From a checkpoint of a small segmentation model: norm layernorm, depths [4, 8, 4].
Rows from block 9, named by matrix and row number. Each number is 500 + 50 x the weight over its row's rms, rounded and kept within 0 to 999. All counts start at 0. Numbers have three digits each. After the name is the row's rms in percent of the matrix's.
# pw2: token mixer project (model.blocks.9.mixer.pw2.weight, 192x384), inputs 308-383
pw2.0 138:477478544383473423441508376547500452492512600508547503514548513566513521486528548510474485502447476360500459500602499558456508517507490475448442523577580486500518400500549524463587539553502508454486481549500507472524513535471327
pw2.1 128:690540515495502502507497509525486476500501519526508454482607493506490511501484519501495424543416563436508501531584504514469501500510541500445536501505498491504500398491549500500514493512557486493512525537500474499572506371465566
pw2.2 104:604639488577564586458503498527509489502500518522440544509661500438484500473548483500494499486498527592501501552478499552500463501479524554494509513538435505500566525474527518484465457545542500525546583513494552512492639435500587
pw2.3 075:472503514470490456513544475535514499500491502500484524521492500541500470464484562500500412494502418425527454518446449493500497557500541524499488484511492500510621525494536513481497493550499488484499584538499600449509492478442459
pw2.4 082:483628499587547395486537562498484462496515500500499550473650500348468500464553622503257465522530461382508510533438434524460444476497547500499480402456353500474506445447504516443598434517607472501547610551510513531474577515484516
pw2.5 094:397409436407485622496523535499512532500500620483456484500517499468556518525471477505504460559478502430506500500493489561486479484538511473502500479509513502482484421469572503439582448508518485491450546503485476505507553475533400
pw2.6 106:496517482439403499429503483496501515464498485575441536499380522609552499487518482500499471401471504527506493546478519534501484504465500504530424423648571515472580466499570506474506478577499519503473498520473474476467498511471430
pw2.7 061:580448471448515536537509399468550508500500510444431390449539433505480527468500492463501465475590440494500531608465497518464482475452500500495503434460481572536591507500600501504490502534584529551501502532464620506499548521500519
pw2.8 084:520487499446426504534472537479525522500466504529529482500520500545498522451507513500556525419500491491476442500512495507500543501458482502553360502549521505506502506500501532519481488477524500523498494466496520420521465519510419
pw2.9 107:378502442414507444594479447500499502453495576482453500472497502503481491527518541481507423477542438578499488501471502581500441486507460482499423504521502538497419509497588459511522495571491485523410505510559543480479502531478534
pw2.10 065:450445501483542504498497457547500507481479471503563489545461450678505488545532471500436621335499505739503540548559525498500514560540492472525474490616500545500521501500396478560467522406445524497499475515499542506496527560514429
pw2.11 098:482544548458554509493446492484499503537500499494500508494453500557482500500500579476432463613496432408500546492491526462500515500493495532500566533617519499524539508507410553512519457368506500501504520506463498498460504492500415
pw2.12 108:571322540423495533376515475497496552497499557476526462501593514444534484557495465515466489517516562472486500542573581505499532514514468478495470561565502495500429496500545501378563476480483489537472458478484515521500562495562418
pw2.13 088:369392482507486527510492407500501544500492488444487580500371498522558500490463411486496528442485460515502501482491501536530478501481499475495508440356642501500502510493464501677528562477488470472441448478500490500496501476500467
pw2.14 080:529522478434465509479489576537501460498474533492521466510508523665501504532544549444580536545451522499503443500548545530460578486555505530581486548587504502487484500492472520383553480495489516500416503489527475426541349428544432
pw2.15 121:489480413399508517575514430442502515499524467527480493499499514453514501483502474508566520494512403499481521500445487474498492521506472502508435481467490501492508473539418484431509543484414498496506476493510510499547378455577544
pw2.16 087:367493503536457422529509523498500509499548467465503483503453549524498460504456573514479520426530553532509455466537498490480504487500489528505271543506554499495514502500474484543494547504481534509521512504517483491495508545500335
pw2.17 089:426454459399409564475437491510500627466443500523489500500498472476495525536474464521535485496481550545512502498490524497496500499548500500499312499574453479521460552557424500509521425504421476496481470473500528591432483569500462
pw2.18 088:369437549437417411398358535499500442471501524501568566490512479522557527507510570453509660502500461506499510490440562449520550501533450501519486465546565463500499499518531484536508480493447450477485491476471451449476436555464381
pw2.19 075:387527436483499509540492463469516581500493501491467493472442500517432494480500486509410521490389474324500483468500491547506489535483503543497706467484456480500559523470500528511503498511499538538486505584499571494502575368500567
pw2.20 105:562532502513538491501521511547467496500500569488616484500497497459505521514498508547488514603502531417497504490497484464520564506499461525516522529525495459471392516500423494498486516447480499509512471389502380628460511531537505
pw2.21 177:500482468400426501560505511525500489501493546559519508492511511582498483477501524508517550453486468437500555499423502491487566500534470493516338500516502495474589470531511511475580522487510485521459514447525448443536395431534389
pw2.22 104:552510534507498514419437496519475571506473489504503477510564500566500507508500533529461571634433507508523500500479500450458557478486466511506596566548578491518508504506446501568484524478480499468455574498448415541478502563500376
pw2.23 073:450484427473446493437498530499500594497478496551505523500451500533500500444472450544477536564439557525440459488577540528496514500511465525500459470517540500500486504542551480506552487550452500498503498416502500507490597539527513
pw2.24 064:557412500430481540467521469456505531465477500527507501474518500503565500481448385520592645549495457502534501499523521495500507500512522506512496489474465474454539504481493537503504542475494547499501469505500531436476519515565428
pw2.25 048:519506421506539477516551495484501506539451379488471429561389499496499452490529542499516508431493500504501433501438455488500424501475500453504522467502531475571494439500463500654500510507507515464500502505500567501499435491500510
pw2.26 098:519386502498489598564403494550468519500503441546517477518511477505517500480474492502558498514498505653498517499561568490500548519540537501497503498526453475500509423500472544539500490432513498486495500372498476560472609505507371
pw2.27 081:320392548368418471481500514501497501492547489504540639500553527478531453500454501500464508480436460549459532440510476504500532498548517460528474493486483442500415486524502510496528506423508459497460475502504401509546470501539363
pw2.28 070:342502490596498444484501456500535449481462446417517486481496500426476502500456504499505571589510459485482438416518411549519495500488465474492541501499534463500444471508429527566478642493463506493469492480469544500499378521487529
pw2.29 119:402451432443513541431511494484512495473505409491511499498436495517531501502507445529479517472455490528480504527550496504504500483557445443505504462409485538465594520492495499635470540502478518492480518529478503421502568619465516
pw2.30 126:551553476558478518533436517500500544512510526523497482500510524394441516488476504466524615245482505493500507500543510536536539509500530505546526522445455500500496550500507445517460505511503499489501481519528533539432406448502644
pw2.31 061:557592472590511498532470347470454522531493502448495506502484478480499500501524553482489543499500469500500451500415488418500494500437499520546509522508533468506415472560489492501490623536583469492481426495495499505510502420482589
pw2.32 092:540496456501466499515498452517466507485472511472489434535409471467451514502498521502447530406478565550482500471497507425500468511491500471549481480563511499454497495489449497528500527414523474498501512493523480578447414336503575
pw2.33 103:453488469504448530612484440530511534512465527503515486486529500539501476435498472502602588438528498617500433500500487483500509505458522455481337507519516500500446471504484494489409497471499489524487480429500489498476519481477477
pw2.34 069:414573500580567465471581561498467497550559502552502482452504500464493468498500496479499474528532508632500500465526446540500506507500510500498498500458462525489505498500520459435509486535508500584467511525526501505524598500528626
pw2.35 097:583527552561426521506497609492473480525480552445433563500539522474465500535499466511529538488539598483499498499501530504500476481455535537539559547400464498500511552478534529465547532500552502495547523479494448495485293420532512
pw2.36 102:472455509453489499529540500445484544502501484511488568473461500459471470470499485480495605601517500497519500499433481498482501510471454499453503477403524494533506591494482500506508522544537498539499472435490597548522470635506492
pw2.37 075:456468527504489516421506553500500517458528493529598543500413468456529514464522453485500519513496486524507495471508488411500532506546513501513455475533569470504485492500471499487465502404459545453550506502463499510498634598477479
pw2.38 114:625449499406504518480506501499498523496499489530501463500620501544501523500514507528516479493482478507496510502536532473488536518509494466518437507556377467497580501487524440521495496497421498501503533499529530525498577547476412
pw2.39 069:538499626491505503416493522524500522501550485476511566500411500528546500521510472497561473524489512530474500444505567489541513492574462498502657542475510500500488464500391500512493567442502500459538512469527401532496417564566428
pw2.40 056:616459500555482515461447521455479503471479499546499500500547530472592463507482450500443480469531636646500500443542506505472512525507565529537493473527494508470461487456501500520446515499510494495436535464525481515515439594500473
pw2.41 158:538523497612513499525575475501508483505493490467526496500451503453487508506466444499499495584514526543486477476513499458500501499524478495496558509464482512497490542491483494594459557474477500509523525505540543628445505570500683
pw2.42 079:501490472469506534569522372471504446499525495479477500500500508504422500499546491526530411509573503461514438509498502596545460500477539529470482501468446490500514455568609467536502482519546500519501533520539512451498420497466418
pw2.43 074:542490519506479535501448478521500540474441485449499491500529500406444500498500579445490500382503514495529500471438494480512483517419505532550473499521426500492598612500438461493415473471519502481502493504543486447499457469501585
pw2.44 116:553570482495542521407389541570495547494500575496578504526554499538521472528493619502460482619448578463521497514537501502500480498488502446524533544521593475470477466493487527497516538488521496481499529505461419497502523500501383
pw2.45 059:501504500523525492582521462501500490499472502395498491544522445506474500425527451497589461503531441501547491549532442505457487446383499499469394488501505500482493541481549446495386537572535526569544550498507563504495501527500583
pw2.46 083:508538502422534468479483570508499478467535500428546500500555500506459500544499578502469450610469559534467501471505527521500534521491548451448338500567509481498511479500474500469479475491535553501497525415501447500485418546500374
pw2.47 086:542474456520504501497434530524488552491498434534433422507486486514501549508500525454441527458542557597512513493462529460500493471557511500503480511464509479500485538523546501506495497512467462500500521557476529468475495458508482
pw2.48 107:341500511438436545523503448515501465500459508441484513500439524461483493448501401468577437445532415503471501498501525536521499512506488515498445431540484501500466507500497499554469461550535498504425476498487504455497500565475548
pw2.49 111:543505508395485406397475600465503506500526507514453576500514471510458500521519563523444498500560512498516490502456485495500484482499497524549404488651461469500535627500484538380490439528448467476580435572515401521499416586503518
pw2.50 150:437556510552534585479535412500510495504458517534498472501421505513494503490497332474607474462528440534500500492507493500500504494504430538492642509598445493494499537500437498429487532470446501524490490545489597489501578476498816
pw2.51 091:451511489532512486553581529501526532500571523502544400500508528363501473493498543510447447404542413316490500499479418497505486524468539480500464546424494459473424487485500507527508531444500500464503485487518499510480533496500467
pw2.52 102:536490499519553497379557520500487504500472498491469510514543486396480500539533572567259511521561625525478531573491470540522408500472530507525393466495538500477608492500554547494590496574552500491536518511482451538469516568524372
pw2.53 125:478457458461565478496501500480516483501503498563557540500632500495570461506498514520466563606495360438531500501478488484500603511489501494473476523523489474488444466501519509501488513437497518516501540484475505448572503461511366
pw2.54 100:371526445624549529562571470508503492493500497523481440500347483514494532501502498494470517493514453432483500507520499570552513502496426571477503520500498503518502505500508459577467564545468500533434511579497516465500636495486589
pw2.55 119:415505479655509557494547504461488437515481413450476516517419509402452499509501513523475564422506539516530501500488449539501443501434488526512535471408487503500541504506528500596363464499511506507499479595483484532470526521455620
pw2.56 073:478486523533463490449483590500538435536530536528519527481500500547509500506500561491458538487498513662464500475568476489507584500542498436543509495524505454478452478500449523498465513407497473490481497402495499532501386503513483
pw2.57 122:425431500518497476466492486492490451485493496453491531495485521447510483447519540496491428445482434606453514505499460515518508505497495473411405491476442462500534469507487524542489489441501495549421491511511532459469622574500531
pw2.58 066:575500483495423522501434532485546473554497417503434553500499513456411524453527491499568472457498520548555483454502445496478498517466562521566500498458487479500430559500502499533470514568507500511550503450502501515434366494478518
pw2.59 165:465490558462450428498555527500511434500481423411511539500577498461523492471471600477497521602507476513503550501442499527509489502489513514550465472458508494501604505507546505549394486501529501478565492498487503507518512555462361
pw2.60 085:494602501501507509542511464531502503502504484531509506524467505509510458501501495504519497473506478455522503501537454559541551500474465500399485475443496485500512498500413485520458567560553499557497488497527503515518447544490664
pw2.61 083:490519505507535540504492423449510458500465522443406552523493499500500549555500504486407469521502500504564500511459473592469439523472504499503510501496527498552627458520594500497487573583507500507456502616499501486541524449500539
pw2.62 129:617545585461494577491530485502510509500528514519458496478545507527557497464475494546422464758484547339472501495475505559459519504555501474437507572452574499513475362487525502507539564543478514460502562497497492528516497484468381
pw2.63 068:623494434303487566491486528533500532500529581590550472500559500543560531500492475546532537651497459417449491456499490501481465500516462481488509498566591500454507470500509503491537476536566497509502540502425461434527555409535386
pw2.64 071:558494461458530504534555539485503531512526519502533486471521500471555504552540531500451516596502503493508500523500504502437502517507536500448637529482459466500398494463536500505530526376513500496556509442453503503513528446500545
pw2.65 057:516464520515477490420396450524500452500499502529567456500452489456613500399547499501499545439448457602543500437502562419516534500607447486562579557508518450500422479491466499499516581488502500458499488492488439500510487498500503
pw2.66 081:538522503457479583515540519509492524500565544567565498511567511552517513511507501503491484581417485447449539455528431506500561500576501500501500533498523468500531431471500546518578536496499500505508539425458422506504515499503367
pw2.67 058:413510454632503456570546477545472454500482498492517483462533500493500500499456607564470464554560499407530451527490402455567451517509471500503569513471569546458501461500503455512510506530576500578537493484543521532435500605439500
pw2.68 089:485486495610573469493528580460496475500502531488492559500492496503462500516514508477488584540502468500499560524399526578503475454497510535500503418493472491499596501500518502503496556537555500461529526516499496561505523503503498
pw2.69 109:494461473639563513457514499474557518512516501530497419490533492485475507560517540475458498475533578668522499501559499499508464504464501535513428492477504512501425477498515469534458537525436502483495507595500538490477703498479631
pw2.70 087:441533499476500588418548390546491471500514502496456527506461550508468520523501474515548520612487507430501525501496504505476497520568418521500463485468464485528599484500553547505544495539525500572501467534534503572511527519491582
pw2.71 098:570552461491503536522521500497521499537500485515477400500500520607506534510504458553579548563528451627500498501500501449479538500454418500550533549585521499500444507469439502469527473494416506506503438463466499441527502499459482
pw2.72 088:547504452498492470530492492508500520512497423527500446491457488638492500478526493486467527543451545406488488493453504448500545500487559501457579516424508500509490496536448468630442451425461499509493455451473529503534437409483490
pw2.73 115:525612557579491505494546492469495498502484497479444489518469481514419500477499478510512516533524537406487410511506509509522470498400504530376500500508454499499583541507521499453490496586648501559506483528539552495496387480476617
pw2.74 078:404483508540497469472536614471518503534500438522524559500500548426556481502500443503458521624502586537511536474503476499460509460573516500500439448486517453491465413500492499663509508557502522496500523485523494501481537450514483
pw2.75 085:545568500512465559530590513511508457500479549515507500500522538494519500436531393461527475506500483409518500500499507485515567494563508499551584491609431540500496491500483500478560502427505531464512502420580568524467488371479623
pw2.76 073:451492541529440456413490502508463508519500496489543492536560499618570461510500585471527590624501522549485535482554534469500553501499496514519419469526499501480492480477469464478543498507497500510430500497515471580540394480564478
pw2.77 095:489501492529494490502467493512538454500459494489406527500417500528434552458500629499425501523534511504536431502493498514494494509476526549467520471473524500490568485526528521583479473513553515517499472500500494490499445501445470
pw2.78 093:501513499410481396496510509495486497500482492547493487500508500542497487486500576474483433414500415414540475500494502517464491500433503501504357482563447471498548522493440523373495406515522457506458504463504555484510465473455343
pw2.79 066:473500500722564531499527494500500408500438507489476480500515500511490567482512520492500558500518527579500500535515498541500495516500521543470555502480517536500448501513507486516440506506567500591499433544499527500540726533430552
pw2.80 100:412397500442479520495529509492503587471497442489423421495436497358498485450501416475448611423583525409480520530479472502500435529506448504505494497500504504532510494508613513526486518581470508500440449627468565474500492415459447
pw2.81 127:575486480452500416491426498498501506494511483584448452475533499560493529514477498489500560408507532629499486524533560474523541525519508500550410539546542485545523498498502509375504436596498549456474448539507445449531449490507351
pw2.82 103:498464506396477495502442411501470571493482503548570472518451538602502468457494350473580629457497484421461507469500577398500544497559511485508507502524430498518426550517426473522460525471477504456491431381528489496520352524499459
pw2.83 122:354413423468452522555497493517489536462508482490530573490478503416518497550457448497500475466499469454459504489520502456500487496573490487500496504371472473500491494532501501610503541503442469482513493482546486491499630562506618
pw2.84 076:578495545518508574546406521494500566509466554531444485489523500440407500508500503467479536646466495417555500500475500454500498500459501514502503506513524458548513486476405501395567525501554505499506502458490457512505403453591428
pw2.85 095:594513539493408503408516527493525495500499451495511433536512500504516521561500476464735518674548555494506500500470533501500499513503499463549478484561434500529501530500527480428430340534513500481501496430508472527501294504500348
pw2.86 132:457500483406492545538495485495481516467525457511537585501450523509505499502503457506543543484453474608466505482472531502499459497510500518498501479488483513493566627500501505474501498501511525430559499552456516499507591512499551
pw2.87 097:465497527459518619483469447501500701500488380590547493490516540474493516500461428500484535601493461545500501445506473458471481477501437531521530458488427481500516477524465494544498486500467500457500571462452635499456589487500450
pw2.88 154:515501503428487534497482503486497655491540512480563412518554503426488498510499393477610555432519465453497548504446562399500499497491476474516486489579343505518500503487488503412458401441508504488491492491514499530509493498508504
pw2.89 070:496537501317479546400465417500488457497548485500467599493487500566548500500462413500509476394502456454500509449507501584500543478504472491499424553569555501510568502501544542489510501565496445501494504494514502515536454653479466
pw2.90 114:449451507383499557583413488487522470500539582506573492500523482643481500509500467532600472576465460454469554494495492494472564509560504486491473500529491477514463520559459503526531466493478507502499560449554544478494518476497465
pw2.91 111:621543496474501487506499410483512451500497498453485543527492499554498501501476569533501563487498544515529487500477532487474492521490502503511507517473567503504597531500550500511445608573508504493495473539512508427594472472519507
pw2.92 094:518466543542522539559530495496475489500500562496500453500559500386473500460532495502500494635537523440499500528493472506525450520548498501492500459583493476500467500495633571465505386465533500450581519518498513500488698506495496
pw2.93 094:497503503506493439412530430569500418496489544520588435528435500512562500515500549484457463529490446398496523486511501416476489500619494499500481535502537500500441478517495517532537550440503456476477491504506415511486559559502504
pw2.94 136:537487539518544530495492533514428504548551558481507494528524519382548453459449502481487466539460447422422603486562461526515454436578484485494591511491506431495367417505509536514531585524543466452526538484496484520497522447538545
pw2.95 063:524531491424522490592530494499520533500523542490497524500536500481519540498500507433535434482498482561542450501476496520471493532399526500500545538426502566500447450500504452501484439563498501518501488527500501431538538441500515
pw2.96 054:628539501500496518419536527467437495512505501563513454454506500499573485443500484512560501584502513427493500460501523508500501500503500500478512520550595427500525488544535541489499624498532562437500555398500500491522496495484431
pw2.97 086:470520500497486465499493514514499536500500449585504482500501501503509500543479501500639448404497452490469500452502446524481504482479495506521418529553495485540413472524471495459516413490495491516500480417526499476497462466545588
pw2.98 106:406391487554429510506500610503503507501465451496581393503513515485475499478489573498471603530495530462534516497527517498500501537495499494569498536457603497522452457499590488577480505481535496418458515504497461523442558538496314
pw2.99 121:615595500550510533501552546520500557500478435561472485495500501494516532523503429505511505542501671458493497539510527497487492476512500499499508538420491524500484524500503478467502517522468521498576543494489502547478456550498505
pw2.100 119:484466513534487480521456560498474544500535413513493595472482510557514466507465452533501630445500525590486495527486493480505538509558520488523524486366548526508544546464453524642519534509520512491550494453498459453490405481500465
pw2.101 089:697587455547551425385535421507503568468464386517550433493418501461525500441514437493494579512496615528490455444499478452530478498481492495479570554458444453513488513500469488604481450487516495490526473457497514589508497446500633
pw2.102 142:435498482545526490500576462496519431458477532506419520500458497526510547520520497472500471505631516589504498505471483530500458504481539554472593421512465504528568522477575527565545483507464476572544498617503526471488586496500710
pw2.103 096:483531578509501496519426490496516475471504487415444530467589505511515468436493505499526501484421500509528500501499483525491495471429532500465652448356516476500523458488573505574400476520598481473550471534506500456493534463491505
pw2.104 150:608539492482517512548427463545490498501426493496436452501495475581503481497473597496547406539464467508520460504518535485473502522494459490523594512514579504500625500527498489549447505585480515518512572573493524403465526447427494
pw2.105 108:490473454453483565496403498452538550526464498453447489511515500395453480540517380499506406525505553500498497491505518512510467468507507511538491484556437495498435431531516508382488438546415544491459501465466583530493474487500575
pw2.106 089:339544516581519551480532556445515488505523465498506554521458523512498500469500484500575631427549472586534434493533434469512508546497534504529657537390519506500621585522510487512448622497544487591533526586517585539499520461496637
pw2.107 078:558490524452497538531453420506500471528529499462485569500483500557500489502462477481544482458501511513520458485496467518456500500507500502505592500473575492500527600474509507513539499445528501512533512475499497494486415491547484
pw2.108 124:453499415328504503495496480465501518499500525528554467490450498411498473500479493475450486377470397494501524498537495481500492500484497485524547469638414501466470504493497477461456501468422527453496520499480535491534537480500671
pw2.109 102:447496525491498556500403398500470492520508530496531532517498490555500500448520501502437514538469499574517500455504470523500547473499502524482582480517567472461525550511498503502523507467499499491474535487458536444531553536500555
pw2.110 082:570517518502477427498469569514464504486498540513407509499440531526498519462501490480581500416494368510502450505488467468532487501508521505580504489557522462557589507500496506355450434530557506525546547499550504437503380346504560
pw2.111 106:444484425550511501551524499501499495501499512491560405500495507474498500494526434500475488593533578523497502425499500448500494486490479495457375499504448514529392499509500481523500521489531474487502498483505560537497497498519526
pw2.112 092:435425498490416496453475313511522444467500502553500583524485481624506500516500536487550528319557468558504498503442547506525491504508490502453381515520500478477607556488513474508422475475457500466478483519477494428516540596498500
pw2.113 112:575500536428444508510510497488527519513498444481427547521501502516462500496477504494582505597537552531541498486452526511508474499495495474506565501360580484540549486494549503504623429575491499558508519479522517507497528461502481
pw2.114 072:557433499436477525398541507530485509483523522565557455500508468456541470642509499466448452500483504335499490499502543491500529546510525484458530587492514538500498492500463532476532536488426489579431556494453498520531542483571470
pw2.115 132:401495419441529478519458526495502488464526505515525559500436500478557528562511561483360541371501458436493538556516560497521503498567500519534516506395468500500513468505500492496586543479420500491489452615487456430499559500516558
pw2.116 106:561512512582549483489565585488500534492467530483381510450516510380469483508500502505430449456558533470513475545525501560500513518494517566469467483538479480507496566485589475340553414633501477607536574527496567506484516466493568
pw2.117 086:657519496540586455509522529499491498510487460506388444500575541470546505482473559486405546477506407509502482508421499578500491501498474536540545542478508503497558453500549501494456452558535509503499513584469466527500636485518540
pw2.118 094:487522503459498472424500491461508497483511513507558494516494456536498500501499483501465503684466489444500522456525516507455517546547486532490491491631479484500391499483507500438492471431462461453441502403502494521547521462500388
pw2.119 072:487478438593526525512611503506484497501459477577504434500516490578524536535530490461620483487447493583440501501505500509468517489607498530492498533527447500516497418507442510547572518506439544543501509430450541496488581474509450
pw2.120 061:523482541565511524482544502500500505469530424427482499550479500462434536500500536522304496511501520424549500552439496569500513439468500489511539503416491500512580473446515551505521503515504461504538572542442513513477571513500502
pw2.121 079:480502490482537548488501393462500502574475516492560521500441463372501542519499412508552629383465408440500469500510481493500500500429495474472705504444514542500495581500477504537489511437499531513502417509462551498560575396500558
pw2.122 087:481434539495465504490501471570500438501506518526613500500554500480557500510438502504512507535501483407481498496527484460500553500556485521483510541550511447531386387522419500510559479411459496474469451491496487506514544468500446
pw2.123 083:518504480481474532544508377500529519469511497469489510517499496526499500514500490501614372436537518482506500578508542474500435473495539500498499521458486526505572523477544485480511500498512500482529458579470512469499507554459542
pw2.124 077:571500560510512475395527519505506523523547454462475455513507492473508490509462525529427572536494501409490503499504487535500508498523440502501516525499567447500508480470497515545503530536574459485596482522494518521502524510500490
pw2.125 070:554577500551540515636525532500502517481500564542498505492498501414407500416493503498522461413479403490487525488564437572500511484393478501471558502425500500555476498545503496510497440488560500582515517503566547491442544411485567
pw2.126 068:513493468508459568447465534526526511500497473499417495496410499449458500500491443501472437546470551507471499533569487490482499449502500501507475505592459492500450503500497500413503432457413536509499558513505572561538496480450576
pw2.127 132:539548504423503527498446526501497563465488567524609531501575481584501499498513467493514490687484496449497482500522535458457592499519520476493449576627479496500379495507372496392542342370459499526503534439535478515498488488514396
pw2.128 090:458537490504510437452489495426503473500502478503438695499471468554491527500494509500537517444552423684513498519481510561496500532499500522493501438415493499519496516513551504477600482552515524501442412602472525490539480551463618
pw2.129 097:519483483495521486466439460499484500487495551538509491500505484655500531528479633499400490555501533534503528497532531501473501501530502471572493513584511501531495458468431520499499457512435546507484566579513424441495530483527380
pw2.130 101:545504501559468448492578541500500499511500531542491399473476494544500500533504492482526428528543588507500459483500469502500502537501497499538391556551474500477413528500519469486445434523437510545517515476503468524533319583476417
pw2.131 109:519631476515504437544467453462518514505482486493466511490391497572500544474494545475442544593387435467564519486487506361490477500390496517516687455534496552492608522510446502507464452404512498554476409478505495478512361459498509
pw2.132 090:438548508533499493462512576470500496487506508474500485511508522484438459492519528422478454505474479406512474501542479548500490500472508516523526500499438500500474521500502482411502417497506484572494544460478521504497591489551462
pw2.133 099:520457393495515511533507493445520487452497520502475484506499536528548510493500534482508495600484456514478500501468508444504523500506489500566569499480501486500493609526480500493503420460416498514566511509454524518493595433507565
pw2.134 109:597521497447514523513477418479481502487468557491502518500521501509497480494499488496554510504427435475523498500477554496477475496458494457539496480490558505486434448503567502460518422568493496497501467458494490515535469412553504
pw2.135 102:522563585494476524466502499544509499500500495516576462493510546505517469433500459501580518497491501398497543455510503502457543520519552484425673486479464496455395419503579522557537469460558459468492535414520472506453396470466471
pw2.136 142:451558529463473494469484488493517444509504497498430505526483481501510488483521517502500514394469476434500505525498475512504467489492468519457515509492510500506601550500499501472425570517582499503497490553498485454568506536500501
pw2.137 058:410423500527519508485488500452534500500533457437567579445486500510500508477451488501305583494584609537446500500472501534492502538554477500485533551491504468500496438510448416606499541489431519499441499498443437450500522516470536
pw2.138 093:661555523473518476513469592492507436538502526505488533499530506442461500487570494465485470414498482446509500520551508476500467522521524493568551499499401534495436482510503526466487510568507500446498473485559507468476373490490600
pw2.139 088:408503514498469474602473443516522491484470485489560545548383495688498533506476505490698478467507371656509500477518539483500498511470501499497479543537563558457503606528486505596434529490427483562438421530517553489472514540436586
pw2.140 113:517509499593498616576481530526499637500492493529527369500531487381428500515511349487540545473496660502491475500497573466509502499493530500499441489502438516520443538500586432502507447501504495524499524467496510516484595467479579
pw2.141 081:450513498497523509498501525541499412500514507510603495477509490505501500506526473515453494520471500440509500438476492512500519507473499499482320499468489499506382434549504484454462471495526461525419524457505499506539399504499353
pw2.142 111:510532500648587520513575561524546399500509499477480529500516502428501529525520605499450468677471498490499483502515399536510465526500503500443627569429544528500465435500490495529444525506518476539500512540504497560492644521500596
pw2.143 092:467441511559383499482489518541503482489543450438510454494491501484537498519499406499550488405520496586447528497596593495489499469520540546502515505556539500494463536500501484457444553503493476414500440537495499532497516689499416
pw2.144 056:395502532497500500457501640523457481500578501582501531548499500522532500432502532479358464478350513500538458499581499500500544514465500448500501499517533500445550468528512500565502546464496500526519482485500425501519366477500489
pw2.145 104:477510441492519494480470633518502436500499468495524534500527499455491484476519605471412416479426382500530504486554487512486489529503528494499509426374527539480564472484456513537499526480501499436469498482505515489508525478519527
pw2.146 108:400511485494531452584538492548537499500500470501540527500434499554502519473521555476490500615522474417509499437498517496498499506473488502521487503606598506500500392500456528455571554494423453505488497496484472507555502440498366
pw2.147 116:543587494636602523615548527509494492542488500513512398500499498505501533546497523516525555550546570546501471503500493494520510541459490517494534511475473505522473499461513495501470482501449541505544508521476561447554520343499611
pw2.148 083:478500530500507493524502526505500483500506505526450509456483480479501473478500478501545423359588491471485513500551454595514518500541509527492482503468475499500428465500611500501547502558469477472499499503560514511490469513500585
pw2.149 107:475481416473520531598541511500464496507499497497506526485544510528502526497501533529501476570476499562503490530446500474500523481451535500506562495464506500500651557482497547489497467500517501564543519542478475449513553374500516
pw2.150 083:488493497548497546491500501508442474477471492522497423492517553479551535512497526500398598751530576435499500499481482499466501500495486500530466540492594455459482479500459512573481579495435499486509488571494401500529474512500346
pw2.151 114:535542487576517450509530550496501454500497523409460610500399499494455539500508522493451497374473475499502527480482533505500422500487500503486552499469532500486467529499502474531383504518498498509510503553499500494553497527526518
pw2.152 102:456416450466497497499466469456524493499481524489433574518430500573531500529517518505525477358550486612500469459508457499497466450490515483500366494497438484500534613500480497529519503469430501519525504494512524515498572552469604
pw2.153 119:584601452708653483500545472510523412503465514504516439500507507489493494434504525499416535546508472565540497511469480517527476516458492485495558490493510488500457471501551414469502578538522500528449571503512527480505597481447644
pw2.154 069:452499500608500418584584580522500472500500507516467501500540493515464470499455507498494398469496554475483555500506500524502475509477549498500422485418508501521412512527506498512498539518431500585522514439518478611498467460514620
pw2.155 116:485464503372496473501440501500500427486520503499597523493530521538566500537491517499555521485422296586500494499468522495454504491534497494501501552512547535489453496526443516505486520418504500448479471475498462464518460535506418
pw2.156 081:364501508474503469461496488472516478500501506500541562495494500585532468501464497495446487368479497625469529500463521472456500522568521524552483457470499500500515507500565521500559504526501489455518502486539502472501371512519464
pw2.157 068:428539500502428542468424585501487434475515457506467496550577465499495500496470527483542491552508594706536442499478476499500565442500483495500497537404503489461531483500512545529424511496523516543500491503453409480499411489540508
pw2.158 128:481399558486432506391508533496499550500551484559578529499503497522512499536487445502383541430532650448466478526543484521509517498586508505460454500416533480478440513465507501501510507550491474410503455476498495485484472613507383
pw2.159 079:499521544477505515568590503462512437500528476549521476534507500525501460500534498499624415592503373489500501464499401513462463531507493503500584500461501520500500443500504558512621367501513500556502570450487524555500497444500358
pw2.160 129:475411553484527486428460472474500492468509503492576422515595533409549536554499494499489578597567534510484506521486597493500472473557537451464524502588450500526406465500571524558496500483472497414520456522414503412554652515501488
pw2.161 073:599458530482581502490424470527499499558501526406464513552501520547500486535499498499445534484520518533498496463498493497538471488477461473454490517424538498500529579500424501538396534389596499503460487503511460483497460673494455
pw2.162 093:475490470478498484491405485500470504465493459474500496500498495421462497470526500458572595309489399506499508477454533437500501497469497523497519480564485490476555531515519535452472458460506485490520437494508510467542444493476661
pw2.163 104:532466508487419382499630696447502491500481488450459579473484503413493454503500462536499493526481483518518499522515498512534442464474506476539446475484494505514469468487537499394514487603499499496623534434510452576504448526514353
pw2.164 137:363484556450456440483473497528464496500502486541542520501575506524496471423465537500543458466464439433426502471535441497467522479512498449454503494527485457444518484515485512512545471440543476514496476430488479500494464521467396
pw2.165 107:420525497507506462608512542514502459487564478525518494534423479511489507461500502434532391215497435572483509524510494574532482501466550500521487479523492474500482501501506514432488370530462461470489451534502516457516576538500601
pw2.166 071:401481557513495531435550590501472540474503490471448478500551472384463540500548545544341446545495508470476472516551458517484501500486506565505563500509447500476589445495472565412558498495523499596500591502496445531545515468534434
pw2.167 071:606518501520476517513497532514505502547483532500497486503670497501419461565497504516521354538466501695485518496493524520500500489457529476475459498538485500500499495484483576458568393484596538507553586497558497498446466482552520
pw2.168 160:419513550434529547510530479479500448516500433526453564500411490493504500519499507447592549403521472419500505544504435545506529531498482547540680444443437500495525538484493526475469470476486499541520380514504487521544477474467617